From a checkpoint of a small autoregressive pixel model.
Data: trained on cartoon faces, 101725 training examples, 4.1 epochs.
Rows from block 3 of a small autoregressive pixel model, named by matrix and row number. Rows with one number belong to one neuron. Each number is 500 + 40 x the weight over its row's rms, rounded and kept within 0 to 999. All counts start at 0. Numbers have three digits each. After the name is the row's rms in percent of the matrix's.
After each neuron's rows are labels from the 100 images, of 14976, where the neuron reaches its highest value: "responds to" is what is common among them. Only what is clearly more common there than usual is listed. The data: cartoon faces.
# fc1: MLP up (model.blocks.3.mlp.fc1.weight, 1152x192), inputs 0-191
# fc2: MLP down (model.blocks.3.mlp.fc2.weight, 192x1152, transposed), outputs 0-191

fc1.449 099:552497524476494480455440540479478535531460455463463472563545493453427453560454507483549569494504532474462481476490457557487538437467476514567488528472418515525528522508489478470526468477489432483458476470515521508522477506540473462539462412370474505491440461529532577523583462446490447456500490473527538455517487498506518585519514491503485476395457505469486488482474500433486401517477451502437486543485480568439503486524510536533561483494521483581527507518397506493521462475472543509433539461447459595518480576562490485491485485460549439460434491478474461510469455472486530535
fc2.449 089:503525464600454533536507477497516447503449506476508478430513597514502476491556561519454507475510476459462595491493466488468451556505522562508512536490437470523488504544560507445450512562468547541546546557485524481526561480497465466527463473478509525618487508500484491500367506510460495544518515539528461544414506504532520512448537529532499468474512416539462527494416507505487544554518500526482507449430542487534448517471433476491504483414477490453513483400515447491477545513512494465478526494503493507409546509446460512524489539456481523496499517430440495560525592545531467587
responds to: top hat

fc1.295 099:558533494481501495467475471572573497422466434511468486463531476464414503413535502539520552546468477462514573515491501560516518545579514537464561497459469459464481434449499481566464464525448469456409551567423460458541474476500514484459505526521497512534505529456524541494503486505439551467406503550451531471458524529493572557518495498536498574468549528482423557554515532472575521546485449479533489447531545481489457503501545520581453512565475496480513441489470554522520554535521482489550501484442560540523483460494488525469511472490532433498469545422501480425497497522533415509
fc2.295 119:495505536453478541452479512495521477498493537390504433504424539517500476466478427505498489495472401629469511520538515563492510526502460512523454447459470496485501523506597484492449505452500412491478509498515505529476540457482531544524519433495467432491498520517491506516472548481568514542582556523486500422545453485494433455433484552527491518485556467525393517570432532495456468542518494540508466513502527524468577563448530492513495406541482471480529504490553498518505502487531478515527532459493518547524543412491417502490456407485596488510493470525514564454471465507435503461
responds to: purple face; bald

fc1.698 105:537535468502516449506418467580512555495587470444508506521410472504452499476505549538498484499526517503475484465520447511481571527600462537478507473513525485439528433429532524459451483484493439482476458527466524465486506470500540439480457494536464417433504525549510513577500522500537401491498496440465545502465476491560463486485523564489521519528506537573558518548440522501497500474464513403527496577509475482467456479536513526472466512499447423443482575512495542455471471473581514518537489394474491540536551565485540444492521465439445460505462487526550578508531566489452539513
fc2.698 100:556560449454497511479552454484460531570498564500524477477516522531483508559502489508553518520508495538528564468477511437498383501524521572506506507494565532510472509441452524482484457546451482583461535438480476502551491516434551513523531477470494452505553508422484513515490524469507504485469462496495523481481472564507483408569495487441470506472439407386486553480499459507469525450471461503512469477465551471546527477486517489570504440505510502552507519478502516519472515408481440476491501465436428517509456569519553490531489447592461507518479440455548538457562559460559569594
responds to: looking left; sunglasses

fc1.508 100:461517576511521483488515553536541363440498441535510514547504451510497501508557525532551532489454453556450492540560542414565468494523450559506501543517544499498410521552489583507515519468529573512533467521565489447485456494506473484437472493497512485523536473488480617461447597454507535511535495538439547470489546495527512496544490431442543487469507464499513504504502522432477464554495450557511535502465558503503499521529483529535480527593477434495502515463526478489497471465570468469468483498492639558507502505464457623472491536529537513483490515505534480471479535524526532490
fc2.508 095:491465515487525576509530470461562574504545449588519527517455467474532524499500496500488481536512500487469526492454483447496495462443481513477535485525452463542484469519569449512444484534521394502490533466500477455470509579551540519496519550479516554482453434479475473498504436493476428520481539504543572520579534524549476556499578572555488504420509562473500503549568464637454500393525534505480465557516451486525474526427540538469510516523468396526488461540510517484486556493531483500541462500558489429472464440493502480517478491538506428523561539493417515512539543534457527507
responds to: orange face

fc1.454 097:576453461623464555524473550446486493491435505518525486554520478558517548496512511514432519494448477485553527509514528523456471528532443523470466512470455510476545521515551561504419447450520493558550484474482455503442534464477514504562474528518457477499514557549476454434475576485462534530514508467419516515499516509463450489506557560491522523525503510504491415494503516495519441564508516425517559503459494504508475546548506564517475539484451521576509523529520500436420510503564453479490498494475614434471494435505539603534427492553480491445472569506587469508470542450495460544
fc2.454 098:558511492526471492569497465511509452437505493490401523418496494572520503449566521485498540468469513486536479498543523485488591480492429541450516473478561480576421538512517463480544445526451495535480517539539488436498464564472435609508550454546504574484519577506531528497520504445482532509496474551527448457476568513529521490500507487502551476433436540491470540436473500521421490486547509438590567503430458474496515582510538436453439492501486485509524523504471581487514537481505492518480546542568509531484481446563468501430399469527533465517529529460532536503447503483496498506
responds to: sunglasses

fc1.330 084:611532435520530540498555525487492554533472490532495500555459422558462476498504498527496464521514497462527454516451509525512469499554501454554445518496412515544490516546464564451488543428493540473466494505545540445525488437474519479452534566493489493578479441481440510507605489482509475563507503459486532499490518460529484492454537367432489490506483452573455550552580496541453499515477578554541478565489471486571502472494466590526538537491521475515503468545420498524484481409446466517590540521549536486495474512513551500491555576499439540491510514526527510540525508489485521475
fc2.330 082:468451494483456484528392477542541469421530513423566499551521477500511501493471540491510444467452591584506482465437507455565564522520430593472501497467574516452546500536516500529581484507465477559534501539461446547578586498555514491499511449502495541483490508494542448503491480525381510478499551502555515545527463438536424520447478558553483497531489505451526434495533466470469573508546489519518516525574487512477495386527519483476497455464539498481517515529552512502445440525545500466477492593507525508511450592463512534494453470507487533530503550479464535507505493499512465513
responds to: purple face

fc1.580 107:443509520471505438437511575521440479476502526531506537455511461495525520516445513547496467455536537440488552536512524489479439479556405499497430486479541536467524450574476493535532462414472474455452540491511497483549538498486421615487440463514543565497517541520514491490469512440521517479423499609488466543515497423543490582569535481482498597533531519482463537477449546528485487453498502526585464500537450533534485473571537483530557503482504526480491458511545482472499575518492554501508523471504456524514509507506536561480418508547453555555459478435531419440548516471534475480
fc2.580 101:529473500419430497482491486464565556516450455530462537490458452496522459468533496487494506556501572446546539481468506472512520467447519506476549468509527510478524469506559460486441483602462596419547531534443501493507399432451436518556513476511475490547510518427547510484492503483517513459526499461473447600427497551560480468439520532465530482489504501483540508453509482474465550594462452521520482495533528503541447503446490500477509534542489537527510536470431504514501432498543490506489467528520564509478544530512560434561539502540497425481542396498500543570537527558423496575
responds to: a mohawk; teal face

fc1.301 104:560455537525534474535565413489501535500481455488442478463450515487499478436490496480572512478524530461460576513482478429533472397440501487426514462537541516501539464474472490453468514436470601558465501523533455558461489454473471453483458522485516473497521509458514420504487461521517490426457548398567458467505477546499490486536502489469558480526473521425518449437504520488476554515500452431497476448465479505520524555541499478426473455504492442467492520456487538463491409506533516480570503498509550447456455451471509531426469518530562579519538561491485496546525583512512441565
fc2.301 098:535495520462457477489533540500481479489474428458468529491484440528501472525470454545540490517500439496528494538575545440527535555513545511515549510506452529503547472494508536554561493514538500481481486430502536488487503560475456494484516564519523511476556515450502487479583470543441489565487450613392553418544560556572492549460553483473466511471479529499515554407458510489466487542455517477511439468512505487436530530486491491465466519436462475462542432508482506487507475414517436477458466450560508472491438466469484448410449492455482473462486518434521507452443530425525404434
responds to: long hair

fc1.709 098:553489506497534527529527585510492518515494535525543484494496501412517472455521488644483519465517470481389508485505500541540482497518548509467433532537457469521488447521442510491436556555508503580556493435505547493457586470500497551493488518448591471516566445499498484528567446507531486555560552450482462460522544445531545579530536450480426475464526487522471506560498493496538558526466485442506422476484493562572542467484517524467573510473552475505537510490478470525471517496487488462559544491465431566520513588485473504471470528525477432482538446436532464487496467520434479527
fc2.709 103:491475408529474504557469478545528576557443462530543544517482466503514494483517521405506499530442415569491467476537432521570527532473523473482511507503541433482544490567547474493509476454509505527524516511501536456524412466474554538475467462525535462552468543450503501556473483488498467473447528506522546542460450468488486450514496578605468484564429557419567512496548523453535491506533550506523479534482472448509536543468500551584499506518518546515477398513531527514416559471475457514434473459503556494500473461482469480436426485501580538515439509505542498579484524535515503458
responds to: white hair

fc1.765 111:470424530502524510476526507488547456471484464474568543501457565508549545515480449430437478441412570440533494458500524490469476537542461546532491511512544445476531514509527477451474499537507515471486439522464499483501473544436529512522534535493397492469455397509522538562492470480474502472499550485476459532502534534464456592437560509514501574572567428498528494405416516503476497479490465520452543531503534467490500546460540487477466485485566533524528471513470464449497435562538485444479450474511559579519544538460437469551451499466579478446475430533575494482481548525509489495
fc2.765 113:482528465532521443518483564411486503450497453510516519507530502526556542446498535503536452496572470550543536510516491466508507516451508453529500435529496483519469454437542515528485545477513479480539507529497586463483584534504447585486415471510472504521540590508525532448565432518509509489502482439523434529515541520513518498467557433541548389451474519498537498565530501506501477394462466533511487522485517483538438529509512535497468478498498457478567496451541492553552465508479484467499516574495528480529481496563498466481413577499482503477544592420469460596536593512521438463
responds to: looking left

fc1.134 083:470511608529482431470526492435524486505464479554515483406423497453549531520555575482498491490465541493492487519521538448497528505504495534502480456440457505411584541432542528559464504499496532518431465529521576458524522470416499439557470512522465520533532514485435572557489528532484493512476514514482485541544529512504459435441472471478492410449524458515470499479497480532471492515420429527520458523514589470415519487487474488580460517565519399528510486531512469526559512484489522557549554482558549464488513448549525429513459546491528492519464533551460544465526463510552477464
fc2.134 082:469484449535515489582455483489519433464525555463488530558464483541524503521403484549526459534425501537473472432500545549409567483536461548494398489511573448470498499485492488486503513429422529503498527537380461519537513471546575468504544511500466523485477520489462492479513557525479483523499525498547503555522459503449464497530512561485494547546469505479527456462412563522478545445579544515515560600552419476545524425499579521521522481507492522505501483462552491565496487515422497483489461537469529562521451476488488486492444509533527451531509457525405468513485467519475463534
responds to: purple face

fc1.43 108:459500456460417522477519542536476514392507519431494552467487568461516491494503509509488500489548506537439510464525513521498513503516457456549463517556528440572472429474550511506418457509429456496500516481485474533542530519522492451506528493424510507447482457547549399468436410532519462483511525494481575458534440527528534453476498562509538484498582502494508524492530537520540548450559483530530471488525560543456517426498506512475439539553445488408502466512531506453579483529486486513528566472543514467536510495556582534454444543532566503459516548513514440561494509444396497483
fc2.43 106:487520506557615526472523549524556473596580519524504481442598440487485420558556520539496483531523505494502566511465507465503501485544453475491491553520469496472528611491533500477570430511486613504569498430492439457521510480481489542543446474499518571590481473490519488492479471459448470518487471542542525507503518497415474489489479576467556475454561448547538456505572526478442501493541552497458517487535495491478531493499484450484493499504484473465447557501528519511527540579454457411500475493531449502499544535474484531485460564501461579488512531499503499468464544589529484536
responds to: a mohawk

fc1.174 094:491458474447571490429524529463523489567520526458550473453420451545466537537469502520485513466520572469510477515469577505448495406487479515512549494455494527475509577463448502455527556484475489481452464580460500548517565477490445461506433430494540516527494408534584555572527502459536510422572533522504560499536536468548484470540527544472483421481459508481526544483456487452546446495517454514601466488500553476442508449443516489490534561530521468541533497511579522492501511504548481492526496449548439531523445552551421478489506474492477437496472513467483593521506526510481477545
fc2.174 088:491515496485479485588528443463499497543470479496589522464558459514476519430560537457524507521533462514478506533516454522535583515501444479511528540528496464552428447531584452479453490475417521480516574487494488463538502485513602508472503599528561502409479548482473454492438488466484517490466497565480513562509553490497493561460528465452550500525508573489485482549500492502491527483568450539515530478579536527497576530512498486450498496445497468438506473440473434478520479420466464527500403498519498446462452467488535513488597505561496492454487541469462497456411524407518511493
responds to: sunglasses

fc1.332 097:498593487486617506517512568493532462410538522480501530489422546566534447565476508528486542504508503525519610478453491497520505537452503566540434513479483508460549477494466517575499510471532432547500516507442566499538525481504555495530509511407435534510556499556486491491499472542513523506509485523533480543540445483483466468456443460494560534492517459456505529451513435553468488485496519464529528429517585478535507563441535474497488611531563542509516475423544470500529508457527487551508494495531428501487440563456497507533467536408477421506512484558540516478489552550543522537
fc2.332 098:466521569552493496556513511496455535517524485514486539539500475471564598464417507601458514394493467521517496481505540495487516568518503529485531511503499570477533374497543476503540563508558508477492500560488515471470502533552524452465422519496487485469509557539502483486498454540492547542477497544544526441558550438465493453493556506464520560466444512487413537544471531491491525454460527471491542522464447563504572562555525467538466441525532514418466419514550478516491490523482512456562481437517515455550543509545471486482439540491441536540546490522418427498514472469483423496
responds to: top hat

fc1.466 095:491477503567504488567481567441469527470503523429503559449478519496480540523495533511574583418459454505487551482559532544536471553518514450559503544525567461444572571445522497511437523488579532500487542555584498432514612523509477536496423440499379529505460477526469484456518494447456528529550540430504511541513532513500462521492406503480501449479451503493520488492499523385510519599500452468543473463490433506523522494467491527480480493522530415493475471524440545502488538479447466465506480482532474592522446479487496530511469506486491497472526503514478520464523547554485503512
fc2.466 096:491495453539523457558473472486543499551546530523526509438509534499441482494489471457538478497491494463475515507494455554499491509468496499456456544568451389530464525479473471565517528560508450530500472529446491521483419495488549487491572461542558468457524435512499554465499522503555442513476546566533540497440590507508514493517456524465488526510538500494503538561454514566464476440439541495510577431632494563418543538513569562457497553557548540579544565511487474485529507464455544533533431515481475514513458524517577503526535501447469491567482454487526446537491469458523572492
responds to: purple face

fc1.763 096:510530489495549488505493604491469510506491514477521566537513472607502512511477524584490503524488577520564479512528504506458556541489482435569544468466470438445522535413599502526466537459539509476494521544520495510444535482546476545521438450421446498518452450503525535518527506462492544558502519467537543490471538491473468508478475418528490512505491518480490422483501464443513565550404463488540540537558517536526525566505548435506457462547487555528475504499458510482567545542447521505537523505587474495511467532482396478492530561569518483427451476554508454486484583504555532460
fc2.763 098:485427446550454439496470486541513438450536495507497515462485523461515513536484508488486557432475497435454541446460480415464454490478503482467494475483543514534503497524473446481531376454405478478533500467577511572472470531456490496482581524587494534518382551510466513493490535482426484509539511502497553513507528572474478498510484543462442526566617543504468571584401551591497509505537536455499512459530517473543444468427460514491516499524539517474476515516455478485490505502550473494480498559473457499486466545509538452477486477460478595548523503513523467484434497536501492503
responds to: looking left; teal face

fc1.469 096:583462488521509413502525526496500496491524469520404457499473518509522538519489522492468492540502559467546495570504522483504450440490527477452523555507481518471506477533441502532475425521512476538498529585581482487555512530539458480602475436471454462486535474498535450443481452472514435536524486519463508541530523474443496471506477529595460461583532564420497498501503473467475440459452532555499552453490580488466466513491461555525542582526510536518496580515609533505520524527498497473534541559614450482553473472469437525483481487502587528485486492558482527467511457523470562559
fc2.469 093:490420421460484497550497528540491519533473490566564492462540462562489494387479476512532508502601507487513478557532470512583534535469473481516469516471469488508516509508470523572561434546504491472481539523530506493389459524510424541466514552525537440392566477567483540519492511507490517499492456486516508432509522451558492476539546450501501512501590510513529452535451513459581489486545400483433528428501467500520557489489506452532499505495505495535454517527527546489461502463531547481474489474528442437506495525551516481512565518527571473549548526431498456568574571449485524519
responds to: top hat

fc1.717 097:449496518425504460532461533423488573499498525470518518421496502480442463496460475549624502469482499418540479473513502447522523478579499580504478491475514536435560523469458521458449468501553476533440496510464525492539453500469537538466485513553481494436453484434498502592524517469494481398522488412475446512507469510417543508574502581491494469473519500520487511532549500534538434550452475523446411525531559497515480521495544593521480507473536465500506574525443531447528516499493523552505511509454486472446511460497497466546500579442501496512447537458495479479576492557525499421
fc2.717 092:493471529518506594454561410493458501528519514453498479464548417488455519529522481514471519557549535528485579596525526482524563526476529510497475468503461539482534464496555522504500478466572446496533472539516525538498510573476438435467529505486515501516514484486454469424431481527518500558467544602495511527524483490538441394453449506521487470455482476545510493535529444566523567529499485485491494544473540510561526479500479444520549506542538499509513501529451492455444400544461497420466516451510499569537465502433543484460614476506488523547483435440508558506507443523508583537
responds to: top hat

fc1.641 095:510553469474501560497551541536545527478547544491505519500495522465503509471501551528525473518474482477530512472502549507505474483532602534498513534464396486505529525523542525483458575499505490465512469483447519455450516482587502435483489532485411569527486470470569456497509502531524448553475502527513517460429500364434510466501515505540535487533448456480519480538543453476521459434505472500575472565461618474485478509566442507483556535561532506521526493435456463480517494546545580454428548393503442498507538542537458447435500544498535455480553456482528485536532479450494505435
fc2.641 094:446461510539554472475479484531504527501453463546498526552438487394504484508540483520521496509515420470472516446465502521436526459523580580504468523481501435478501544526536557476547539449509510539525510595535539440579507554474492490473538517548543561541542518482497461495527440574520474478473532434509486443467451487521474543480517542549551512464487464491514504478508385573517474473542471405482516487480475552468550481491441511538542500510430507580512501516526540470427535449514414507463531495434518528432553429522541487489472527498499529488591573556555506509466481536540542507
responds to: white hair; cap

fc1.32 101:607527537489474525527508493515501544493482565429448423527458480523461432489521545523501526444482503550506510461515569503462470511460534565497466538535455521494504493581483537539566479501483450511507561485445490536471530522495532454499564438507512462534424551493470525511478488456372539522498381400537522509507464529487513513464560544445456480525496498463526575459540457443495482523493493502497544444477517517516525560488543428507540445476483488513585480561543497488470589534538518487484501464468472458491537469488451524575433455453426501536462546504518436541536480430516511494
fc2.32 106:565544515470424463524588569494581508447509503527539485570555531537539557476597459521540557473495492537461499483483473502499503551491480493473443447492528485489497448505462484512456588493456477435481473559481408480509485454510445520482497426516501581488505533523567406534549536460556540495541471537490492543497474428495512488522538452460447518517471481500421469524462481579516565476488491466512461512491475474472534511525505549519497457485437497525481564456494535485536513419454534549551454497489499494560476497508458513477503447437467474519618541442580534530418534531539511493
responds to: sunglasses

fc1.14 095:493482473579471515525414458492553458508467517502490456488482488494470522510569471522568515511503533499532482483547519471572444462509492508446483525483509534523486429448526464497486579556584488452443490523506467472478478499500521551443476538528528575505455551429494487517507510564449420473456602554482537535463504509438516441570443537488472535471598461513435601482485513457496540498488494542483573479488539475455525494475539529527535479506497527483498487499472509436527460579572573519537542459473532548481495447519451565507464410443575539492435528515471438530514534509516469436
fc2.14 095:515462493486467497476554479514565449541501481488507439427483479514470449504470433443494446491403437478525569475583501543606578545452474463543482482495476475513435536502523431494524504484577467458440504519516516458519529525519471482496519421413532518458426487482432546474482531454562467462566591504536504500458462497492488456486527539543474514474511534474569425586488515534501516539470520501526464492536530532522551439459550506579500549496482584507506474460583509569506487444475484521500470453513506514503533500494458507493467537559562508444530451558453482429517539452510480515
responds to: purple face

fc1.21 113:584486511531517511477514487435564491561547485482534492501554465494575511513543499561481507449462480516506559440450582454539522455566475485411539548465512448505526483480434489483531530468526436451413548457460523474506468510441503556544520512411493517518505459517445558547458486437496487514504549544498454542487541453471502408471466467471469439521471499532532528493468494510541488480533530482609505521448477417502474483458468515485539415437502553458488491540529439533512506510529546482504534431434513531510513519478509436440439494481413479500520532420501547539446496488521499589
fc2.21 123:485587474495580466467546477570496439523570516487530492492543474511469551515471504408551596489540515533489512467476555516498397521544472501496491491496492494474527553543535471497498576506458493476523539483522469549501588539529443509522569474502532521530514462459486522500502447519496512535459555476457496538497517502503491452472492536460524408531503460455484568516415471491507506442449535478552455566409499495479440449598570477580532493567481486516482544522496473535520468472486497534530477443445483454534436447597423537507467440506513494446502465433510522449457488458557530487
responds to: purple face

fc1.109 112:519538447502539429470516504398522466484487607469466540421558531517516510455499571547511597444453449469473497485508485521491488481480465488496483518552481500449558496529545558508477505516490412505500462441473453516563516551463494497450503587508499438513454513448432438543513555463440510479405467499512493455435550491516519499458479476527497507579514509484564492559557584515547487503515537459532504498464474517536458555514492508509474525501544507447490483525517417509509533459582448493480501515469482497479470446476508514486529464485514516430546479560555461451463593449468614494
fc2.109 113:535539557546551529542513522532494538499486509467525514509537465544528507503427552501447538525482531408470530507517423556477465538531444464478496636457532427547495511397461555543511576545536489471510566473519415531477536460551500497540521430583515506468476478480495571434492465486528491440488455485470509495479466539493509497522468499498507455565504517479441495510485504499468533482509511455436490488563505502443448468562443512504495461513525435482586527500511498576484537451502588465485509450444530544537533432499564525452562439467491545513517488452536586512552492472472496543
responds to: a mohawk

fc1.13 104:509555503557495548531534489463506494508492556515497544532477488525470499517514464531521525477495458515475469514441572542552492462514467516447489542542460498565541501477517569482491550433558494568493512467492541486532498434497494535499489512529542422498423482521469573557498512430592454441540481550422565445473582552475517529487495507428455464572509521455487516415443512445436455592461426510582525481452463505456508544481503580519514515479473551529491559527452467495519451437518504494462560500519526450588484461471533524503462479510483519528546521500517585498485453553541564560
fc2.13 100:492426451477494468518489518506543579418482418569549428454532535475504483483513542460422533520534539474570552514537471462452481476511489526499443557509560446525450516485525548524517501533481461505492544548521539551517461516513479533495451519528452561471569476511428421454425488509458559531513535557583406506441454531506436473536479585528441524512486554532499528468514470478537465490524504444479468506471503524420442437585534548554426496570513487531455492547527517492440528536477492556536439486478511535506485551533495485583506528508452482552495501483509513540512567467499486489
responds to: orange face

fc1.583 090:570534463619465500574460498483490424510542537534410415459474449498478565498498473548556494552531490534544566516505527473506506551506518476495509477472500480478519445475552482430571450501588500469525603535490506434520553493490511529416444512534486512471425533470561507496401504503523454494443503512483562433483547488453455490459458489495472487487526505544451537527517501499571554502536497515517513505524521502474490536442520451550557476495566570506533524485515492539534536553483549558490525424500497528517552483477482559477518494570454497462429561453584528465548470473477494474
fc2.583 096:547472516515491463442500536540514475520547478497546453463461513501434373530463560505436522564441441478497472450597551482536526438463424496460504540550510483455451547509492458499475521495397479426446458543481431525428423485485524511521515480447517541469464518525462497455510501459511484463499583485522537510486459480522523467506457526476509596500550517550483514490487547448507563549549555478549597521537588563502521483515534577513473473485495553571483521478497540548532473479491496519541445535532473503517422516490495480496471483466539516489512455522414497495528588509533496450
responds to: purple face; yellow hair

fc1.106 088:440488555568523451508552502519532466494455446551498503506467539480509486556462475545482463506427440506527532495493423552467516462480519585468537487523510437449517590430525480474451575517489519425517450445515481485577459443490514460427578441472457493526479457458571501541492448540443519413496538452563504451491502436505578514481510478523496468524548489532488460444540491481510532440499548500515480532431505490510458490481408436524523540553479513490370443545538425489579477504572482466498472520500521489524518541482562472451506478487503501506516525484480489457463445511497543517
fc2.106 082:597514453536480489548456470485470458436524504449584459524478467499462488531506489510402464466524482449524491546485509530481542436489524516573423489512563513466466436496494521476504495504466468511547542471512476489521506522493527536503561429532492479518460493589476465503479527460515499405472441514485589531446524437515458531523517534595503501452489512504535513552534484544496577486534438538461514506613450528508572451532473507486500457415531555587497571470513504501531516501529425525501444499512533539496465469568464592459445495523504568497578481529502509488546524544540555490
responds to: looking left; orange face

fc1.439 109:582498555484559540549484514437517514504542461462493538595398501494579432475542476503522453481491501506557426467562451543512557516483539544484522490499568504482465531519528544552413479454441496502471461529445507471505559463490547428482443515554513555466507475421576471490498501462571512486447525454498540472562425491446527450501567505460406462482500512583469529496465571472482548479499512488515500547520427492521618507493501554531513463524453473482515510491502565511478585529457490473476499461530537428477462489541512496518525479472456522508444488455507530474471532545543499493
fc2.439 112:557427565520530524535518505480560537458448505496478528413520560508515488559496416559453541509447527482466484523558477495516443479548536565569508485483498529527473429476487521503563467545494545520556529610429503479477555491485524508515488464471550525436516500487437384480441431473487537467463499501571490467555455494509553512516509461489504503558541406501527532467432441536489542487503467465476508428464429499495516448470490497500486438475566463524497540510486476529487471551501559461491458480465520486487449543553388467496524547518475451538526448457528531425485534472525502562
responds to: looking left; yellow hair

fc1.624 101:543451517476533478477527541533569523498463470501476489520540541489485465451525433495479576468518459461528490466476486531572533416476498471445461503512478547493435460455544448488480475527451494537432490487386520467552495533501495499414463478511491427463549503460487495445546584582500439449498485491476472523510519532565538523466417519480531577523501521518520521522485419458551437443533450522513497439532477483542459530441549478431445523498526520530482518463509553524572598574524479556540519548527554572507480514467429524455486441438456549496484480462560468514529511470473514506
fc2.624 115:481515500503450522573525475527483424496539554451540469494516484545531519489436553503461505434598471575439452431561470489466440492520475550532507441485533582455555494465579557502520470568516434510490492465513441548521587521417499506566531508459497554510483542519492429492483581488518539566452535490483537517443492444505469595502535496500471463518479437506470528505510549570484564495476506508472477547499477538512546523473501550455555492468518476472523492519420542483486435497571486458524463516478517487478544515524484468574512431535444568486463425532492479501456466511518419466
responds to: sunglasses; blue face; face colour: purple; black hair

fc1.699 104:538523529557474407441531414537507515512490491502463491533524422525524456515536478536485522477531520455522504514541506493459458496520453541503524493486494504588521477517472487543500439469479522481506473517478447552440507518491475505523470541557475449532472513604460542524525484590590547545505518457480506467566462495532532460552422490536550444507445440504567521572535536547536484566495418578548551461506419503494512529488469505489507563500499448481467563503470520480512469516498465458495544501491518579435518513473518545502547462507514482461479444494451600400537470497579559425
fc2.699 112:491500493514502501538435467491501507513464470500534518570423525477492512512500452487407478428515467567468463543485470509480471556537570462499470458471507489412474366524511460542502474544561479517489543461565517468561453463537488485500491626483464505542531428495481447521495437525464498568488432514550490468489546473460490549489535517481528473477530565451453576497480510443491446498517497407479502465563494489528437480455482529558465520500505501552457475479561446452497507546482406486417484529497454546504494496496520457519484413510420578489435494540491466508519437507471511535
responds to: sunglasses; green face

fc1.64 107:534531522527501572423548526490458459577559456484502570506536572493557549531455431545542449530521520452521462512522531485520445548546496479485423510444589504392528535485505441503503489459447456479416507517474482483467437595429495478569511454477517540432510447502477404549520619557456531487513492506478477462497546486509487489524535475458526534497483473524468515435493486528466465480471433514531517467528504483465557491549543467491514493489479536471504432542432534562495482494565500515443518530516480563584484475519492488481465509529516478531506436560547447549515560529486505486
fc2.64 104:424488459465482458568431476466542464474477508474486483501498459579467464494420482488497506509453573516491521419563432475513468469514474408469509490466449423535592499516480430519523477525500486512527520452470520454444424479471483462491504485554387486487494460497575437409581484421520466535501547468546498558427500495505467474547539470538580493498461491434492516503474483451551509503515507443444431516541469488502483597473529485472455519492557487533542515431528504551474553460551474463504458468436532518457535532464498459473479549466482478509461565480487494544492510499438482491
responds to: long hair; glasses

fc1.679 100:525494551514495483557421573501545469559538504527469422486478469500504574496528450534612460518500451511463516445428468499575450478473504442488494508536480524521505494564509492468522438450512517478513481408507581486439540537474502574492502492488510438499552546504494427556420465518452492522492528536452483483506500514463524456477468526553513525521479438602459523495494547505481503467487368546528562520448408562492539483564504530502484508508488497515482534465464499494459483505489427554504573451523509532491497526513496506503502552568464438477502397474549510453545539428487492534
fc2.679 102:491477402488504571465559493523469567497442500559417528534561487499450477484403491518455492540428481553478480534453496510502520486426466527530534483537427444503482434500536535555468518577524600550483495587536468501552444488581515454486446500552571493505489499444489564537472488491515482546449545511491548517491454447539484504459450550535526481516488537453588528472494491398502500487542506462491484454488487544508413461510450475470460477566469531560481551450521503545515543513483501439536468533508499484410474523486432527477501492462497573554500508509530500484483476540438519534
responds to: a mohawk; sunglasses

fc1.55 101:533529452518522471437472504498501494446501546522437554447554544499501540498457474465516476567477565481484464533543480459466558508451565484499472473524458532484538424608488518453562524474516493458496577511447475516562521549503507605475529530521473497540532526448502491526439515428440443491612475471492481475491522439503431470512515519453444514457542484502553518539567498456538585426502497409465483493413486575513558487506464489456493539466502458454552509505539509443437448530466529495507493463469512572514521535571483484505467480533503531457525487530486444558520512571442455530
fc2.55 096:475487498495466506511517498445537545536518521588542510546545481531475511502510521506482548516513528510560502528484508533504487454560454470575499537501436498501451596480509463485460424510528440476551446490567502472452460469532532482582404433544542462552508493509573540541501562611550503536482494499510467437473571504503587504461524551499524466501472518505392497483459493508504473513500509557515557454444497495490466535523538522466592512515531543544435536536445432583537526516498452427499513524500488433563610466527510502518511490546504446467542513510519508531590479518491495455
responds to: white hair; long hair